Weights of a small contrastive image-text model: 6000 steps, 21.2 epochs.
Rows from block 4 of the text encoder, named by matrix and row number. Rows with one number belong to one neuron. Each number is 128 + 24 x the weight over the matrix's rms, rounded and kept within 0 to 255. All counts start at 0. Numbers have three digits each.
# fc1: MLP up (text_encoder.blocks.4.mlp.fc1.weight, 768x192), inputs 48-95
# fc2: MLP down (text_encoder.blocks.4.mlp.fc2.weight, 192x768, transposed), outputs 48-95
fc1.228:123155119139152099116145146103111165159098110142128178108136096141124115145115132111106121158117141127093123153113137164120132130142150095140114
fc1.229:154112144128133128145153149115151134092135132121156138165134086100156107142152117110166140099143156114110156141153108169100105148109100136123112
fc1.230:129111123140139137157163164146144111166113123098145165106103155113140112151123157117119168135155151154133142110122152168125165115105101126112150
fc1.231:106158127113128130106111138138133158151114122119105137153105142159164141135158110145104149115140150146096124115128150148136157165136138154133158
fc1.232:155140153162141101090124137119147117168107130103160176133129101150111098124149163155141142139123132128088164100137152100150124112149141114144107
fc1.233:140144111153101101101163117166128125123146101123140168129121153136119106141109114112119145090138127153103106114112158120157159107162146144085154
fc1.234:144153129140109104105128110147125152160106151094127141143120120127131157126135164111103159121120106115105148129121137136145190139124143107126131
fc1.235:167162104100150159125124155123165105139165120147144141106132132160117091138103116154120166103126129130138169129126107130159108122151148101110122
fc1.236:171120103167148150153138109137145111157153148102123147135152132123119095118105134164129138131094115101110132144161129156160112147118105138126118
fc1.238:121115134145116179097151109142110119142139117156136164095155107113114157138134110129121111100161109157152153140124111115146159106165126111096105
fc1.239:153115135107121158128106112122125146110114098130117147125096120106129156122109156162162126141163099106152113160142138133147145145159113145136128
fc1.240:145170123112109101159119120109153102128106157142175169112155128132112100132126106131128110152156143132160109160147142164141123109118147162119100
fc1.241:155132149124164130141107111161114167112116137125122136158104146153095142159128116165169110162139110128117151147142136098157165115164149149112138
fc1.242:122155144144076199108157106075142120187139168121194171190098108134129117147152117076171190127080133202135155174175082103176096136124188121178137
fc1.243:143137121116128133122154111125129108158141113133146176142102094104107148129151151105129133148127159163137124140111089160171104133158114105118107
fc1.244:148146129148129133121119104106129114137124139129129164096092109120147147124109130125112158133120140150156115106105155117110130161125139143118091
fc1.245:181159133163153161122112137107150127162134163144141157151106083137096131156153118154107128134131140125129132143114124148160135102112132114086138
fc1.246:159124137127135152118117088130100152106119148093132140127135131085116118134155140147117147108101150119150114141118117129120118152157147161147125
fc1.247:131148122079172153102153077132047181213138163153087120103128143069165095124082096139152151145081101139174123196063128121157147213100146128075213
fc1.248:155104153123111154143121153148117142155104138121174120146109146114124145144112157118105163111151098141156174144131130133154155110170098114108167
fc1.249:147129117116112127125159162150131152134123122105143182120127140144152098110160115136172112123132138161113124152153127114105140106151155111158092
fc1.250:118108107146108144127149119147107139124110188147149132111099122142162108187160168113174138109145100129106162145111176139131144124138168160169143
fc1.251:150122155131146134119153102130139124142141124103129143138117140117162153154129154173160138132128150148110133130124102104129136104121116178115119
fc1.252:165100143117175131173128115097112148163129140138094166097114135143132166151120119102105153094124127151123089094154084123104134142178129124109160
fc1.253:185167147158093101130161138157106176129108151123140130133151103118148092150105142141152177144120151127125123099154102145163152131152155123173117
fc1.254:132135136184197071132115140109125088159101108086154181106108075150088159187074149106181139143130104173137160168146109167112187073108124141111102
fc1.255:157106107132112116138106158156123123126133151133131169105114106132115125153094144107170121097155158168163120112127129102121152116128143101131101
fc1.256:106151115143111168124147121163110118184124106154135116128144147164143136107132137138120145129132126133153132139157133139165153104158110096136125
fc1.257:159113098158119125138153110153115121118097115142134131130100110152128147132112148134132120110112113142095111117102140145133110120123097162129104
fc1.258:102145096123164122157122163157152174113103119133154144129118109157143121147110150147144100142120103142152159132101115140119131142140115122152141
fc1.259:127113148149134110121127147097142083156100096135144135111126111105138088116117146170179155119138102133153121112117113175132120167122141147099116
fc1.260:119101139135118165125104165121117119144148102119159139157142144122155118153101157103108117101119148142099159128146102123144124164138110119137155
fc1.261:113138149148132155155121112098139154134112139140151129136153171139147147156124151109157124159139107139134122141147100117109137121142119115151135
fc1.262:115129090133106095147160160115098133132090089105132167149130144117157094161151121146132145105138104117132149119139095151175125103162121100120129
fc1.263:171177104192194098197206198109112162096062185150150155182159112107195125171184093108132173206044094133154159149170206165090209135185108131150134
fc1.264:107093134146158132108132115116100091171115109154124159169154078131135150172110088155119166144105144143143176113092154107180107115128128157143139
fc1.265:112128097159155124159119117149124093142106111098123143159146106131153133135119133145120128140104139147082155142140147121099154122120111153116118
fc1.266:124119136137161139144126118137102118160102167167131133114130139140151092120116154175134134134116090151132096123114092129156115191109141138097136
fc1.268:146154093107129106136137142150182138110155156145145115091137117106102104140097159128143169124105121138147158101127108123146142143103101132140107
fc1.269:122114096160154131094145140139138117141140112138144174100136165137155102105155148125142164109124127157112137138133133128163123127161168144137129
fc1.270:117143118146119130133113138097142103137154139136122115137148120142134104131115146118161135099100119128149117145094098155174133139145146125143114
fc1.271:171099092143166141151109149108127107121152119124155114134105106100106140121126150142175120136088136154103140111115116139143108149148120112132126
fc1.272:172105151152156109118126176102147116130124168127139171117129132111125132122113151121157138143125134133119126145144119099133103160164122125136137
fc1.273:173165111119100097168133152117161122143123118098126117089093153108158125116099110114133139142138107155138133116142091133171159111141131106099142
fc1.274:142130123111114153149120130110158123111129132104102120126107137153108131109142148167113112139138150128155155137124135159118121155104159134151097
fc1.275:139136141146153123118129120152104140124161128128167119133111098112143143126154128119143144109159132107102127145137139157136150144108112146135090
fc1.276:135153107115159156108149157116131159142125124106142179129153104112099151124145135140154131114128111154130153117127115144149169163124154144137130
fc1.277:139116146124134110122152147113135159136112147130145178115155111138137134137109167117130109147145114150118116102129103143117158154154108161102125
fc1.278:120158079148108166088135164125162127148092102147139165122110111141142107105090134137164107133127173167152124148146153121126175157119114107138151
fc1.279:118121130157162137152106148148153108135148138127148124108143101114146141122097130146133152144132097146142127124132158152168161118141144143146132
fc1.281:139112122108118139160122110129120117172148113124109151139101111125152103161154099146124133145144123121105131160155108143136109139162135144096143
fc1.282:130111104118127136138114095089138123156125104164168111101130120135157079160155120167158169120133114135117116160100146123181146163107107118092111
fc1.284:152140111147100102151118132143110090177120124141178115138081113119096151129150125091100167106163097102153152096156104108149147127146164165146141
fc1.285:115108146147111108128139131168144149147132122149139140098109116104156094121146147132163092103105102149114148115082155105126158113171110109126101
fc1.286:176117117166147136119112137159161149131130110130109153093123138141135140166137130147116095137121111149134120160110120159107123134151135132142094
fc1.287:148149141153172137156139150128142112162122124139142152145151137139136132114083172142105115136100140121132144138149092130147135111104124140131102
fc1.288:120170115126115134151136156130159159133143155148111165094109151164125126153147119122094166153157157149091118144128132153111175118159148095099151
fc1.289:135141188136083134106075121082127160180172154128176197183067139192181110133165111092155174126133161176171182150117123120189123134127173128142146
fc1.290:142157146104135160156164141133122124172163135110174164116114119096156096102137164126119140130122110115140144100157129129175139147110150111094131
fc1.291:144095126135135143117117100139160134146122123160159174144088119106147121137137104106104127121075116142121151135164100154126110135091113102118087
fc2.228:140128129121125119124125115128148132135134139141126121102139125110135133124114130121124137128134134117122124136131117127133115137137124133120128
fc2.229:125130120131121132129132124141128121128122132124121120132135125127125124130122128135137121129129127135127125119132123127123132126135119125130125
fc2.230:136121131121136128121099123120129143110112108127119122122119140126130127112124118113118118133131118134125133100120127122122122133118121123140124
fc2.231:129126130123129124127134119131126127124134126124120122125131124128122126121125125120128124137131130130135130127130113123124121129134119124132132
fc2.232:129127129113132117131146124121124131111135118136116099114140142121131148120109130145126121148123125114129118133127114142134117134139117118127119
fc2.233:124125124127128123137121126124130136125116135130131132128133137137132128127129128135125127129126136122129126141130129122128120130124131121132129
fc2.234:112125132133126114133144124118137129125124115131126128131111127122126122125119129127134138138110133120132116136124136147144109126117138118129118
fc2.235:114122119132122124129125126135138134134125127124122128129139128122135129123130117125122131131129134139125129108122130124128127122132129137138128
fc2.236:103131131141143133134120132128120134135114130111128117131130145117137133131118122108128114134140127125130130140123131137129130136115127116141133
fc2.238:073116088129145131095115108196126115160074108143079145168146120069128168134125107097120109157135134164114084122114121180123128105153130115157130
fc2.239:122120128132121129134135124134131116127130130125128129118142143124129130134129132122139131137139130126126129127129124123137126124134121131129120
fc2.240:130116138113136121133123107128127133119120116135115128120130132132127127123129123124131132138121121140130133122115130134125118122114123124134127
fc2.241:133127132122120129142129125133123124120134121133132139137122114141130120132127128132129134138127122125130135108116119132129140118143126145123133
fc2.242:137120133116069142113195113097127143186191175127161165140083153135191104161118131126198168122108147137136131255139115125154093137127176129116155
fc2.243:130128135122103121117134125108127124114139130118134124108124126118129139141111128136130130129117127110133116137151127141128148138156103126124130
fc2.244:131120126127128129135131128131132132121133114130127118124130135129121122112128123119129127127126125135130126111127119135115120121133120129133124
fc2.245:151131148133137134125123127125132137090142086154134143150135099157126121147150097148119129129123118117134119095109109142115159119141122116113153
fc2.246:132131122139133122129115136124136143132128121143139134138138123128137124124117132125136126134133120112140129135131129132119129123144128125132133
fc2.247:133110109139188058056153144174108177150167144128076115097165183103156132149030138045107183153047029120143082150117154159149090181092183172091179
fc2.248:133125133115121122137122120119137122114115123125122116134131126132130129111131125122130116113125126127126129126126134129135113125127112133132122
fc2.249:117121131127143134124108127127125121118124125122119115130119121120129119123122121112127128126131112134131132112125126130130142122113137122143126
fc2.250:124118144117083138108142124099137156164172177115138165147045136141157118132121136104180165122111154146136136235122127131155093137101186147112150
fc2.251:137128136120133127123125122124131129122124129136133124131123122130131123113126128121134123127130117130131127126126132124128133135128129126131134
fc2.252:160000042101109155196129151117143062163130153116127224113150119054109175193164111084083186064117159196101071175148112065164133113127094148102168
fc2.253:130148110153094107121131115136112111150124115069127151093133110147137139145082148141173093142162123118136120133186165139136099132166104155108070
fc2.254:089096128167151097132160228155140111165116164105119103141191093141140212177106141071160114133094102174108123201155228226142187106089227110110119
fc2.255:117112126123128132120119124130118119129124134126124128136114116133125129110117114107123134132127131123133125129121120120134132136122140139130137
fc2.256:110117115132100107109108118125138134124125117101117145122120130141133136107109151115135117127135132105143152124134139140104104118134128153123117
fc2.257:142127130122129131141139125116137135137132142122134130114123147137118137111130126134134128122124132125124121146122118130137099129131129122117133
fc2.258:135126137124126116127127107130140127122138115134128119132136124134130121128143114126128128129137123121131144115130123120133130128136131118132133
fc2.259:118123131119120127134119131127140145119127115129122127129137124125125128129115121116116135128127123134130134117135137119123113129123130143143121
fc2.260:125129122129117114125116118135127147118130113124130102129120143145119134121107121135123126129123138130124137138122131127126112123118120139121112
fc2.261:122127121135136116130128125125134133123121130129133117132118141132138128111129130128136127139140129134142136108137135121128121118131131124153121
fc2.262:128130134113127133128124128129131124126124129134128120129127127118128132124119126122140125124124116133129129126123130128123133126127129126128132
fc2.263:129156162172166148148129168140073160068149133126098121111112164144166057155242060140093181230158052206137124057135109118086162130135121121167102
fc2.264:104110150138171126114043140148102106109113062146091120138118077165120147255125114102073097132110096138136163000149162119126126158100150132146101
fc2.265:117145110159109129126116124129107130120123117129119063104109143137118153127093145127127144113130128138138161149163138119126128118149109155153051
fc2.266:130112116128157092087138144157114167142145133123104124110155160112143126137060131079108168137078071122137099145123151157138110162097164158116159
fc2.268:119139111120129113119146120142130121123099150119138128114166119141131138141103120120116119128155140146136099137114124109112125144126121130153131
fc2.269:125128130120131132129130122117131129117119124124130121131124148140127122111133117126123123129122128132133131127123122132123111122126119131137115
fc2.270:134128131132123125137117118136136128133129119133124134126137130125124137132134133127122120135136124123128124124126135128116126135136127136124127
fc2.271:135118122134129124116104117149143134136128134117111108113133129110124135102125125115114118123155144133128126101124127122122117128135115148132133
fc2.272:158023079114118144166132138122141085143129142121126181121156121088110159160145112091095162090122147171112089153138126087149136128121104146109161
fc2.273:163151114115083124180107119107123181142153149192147111145119147122136103131180104127085134085169103191093131129164153022132141108161130108172145
fc2.274:131128131127129126135121126122126121128119133144128132131129124122135126143127126116141132131121123130135133118127131125136129127121136128127123
fc2.275:144119136131131125131123126125137131132131127128136121129122135127136121122123126123136124122133130131125124125122128126128128130130134133121134
fc2.276:127123127126129130131137127121128117108124122135129120111118150122130123130125122129121129139114127132125134124129120119125119125118125133126120
fc2.277:111120133139116106107130118107143125113146095123138147136132141154138129101101107141147123133140134083173116119164116101106104123144118109105121
fc2.278:127109152110130113113120107107141145111123107167121098114125103142119151135129106143131120131115137112129147122086106116144097124101147133125143
fc2.279:123120139127104134115131131115133139148155159122139150141077125133141123137132132117163148123121149144129135177119132129147111137109161140112143
fc2.281:119128141127121116126133126124132113113127122128136117115140133133124128124132134128140116134127123115125132133140137126142134136134132119125125
fc2.282:163150118118102121169102119110117173137148149174143116140121139131129103133172109120088129096158111170100131141164148046129146114154126119166140
fc2.284:127122135124106122116130131110128135152161159116142147137081115141135110096130115104158153127121156133138137172119109118143123120127172150128152
fc2.285:130123135122126136124113134122135129132137157125136136144082109132140127124133131118131138123134125134131128139122138131138146137107158130136145
fc2.286:125123125126120126114131124119125122118119124118119136131127149131124133130121121122127127133132131122128118124131130119127120131125122127119121
fc2.287:132126129122124128146134121110164145138123126120120135129133136127132129112150130147134137115115137130125129137136133133142097119120114128129115
fc2.288:111117136108122126120115103129147128108131121134118130128126108127115127118129117128130128128125130126143128108121112132115126117136118134125137
fc2.289:122120136118076139115183112097133148188187177116159172147066133142178111133125123113190172123112166144138144255131117123157102133119186145117164
fc2.290:115127131121127125124121098129130133132129124131123136123130144129128120112129125135134124136126118128130131139125119124125124126132137127131134
fc2.291:133127129124096140125169117110127136168163144127151160127113148132158116156124127130167154125115142138128133218140118128148102133130150133120145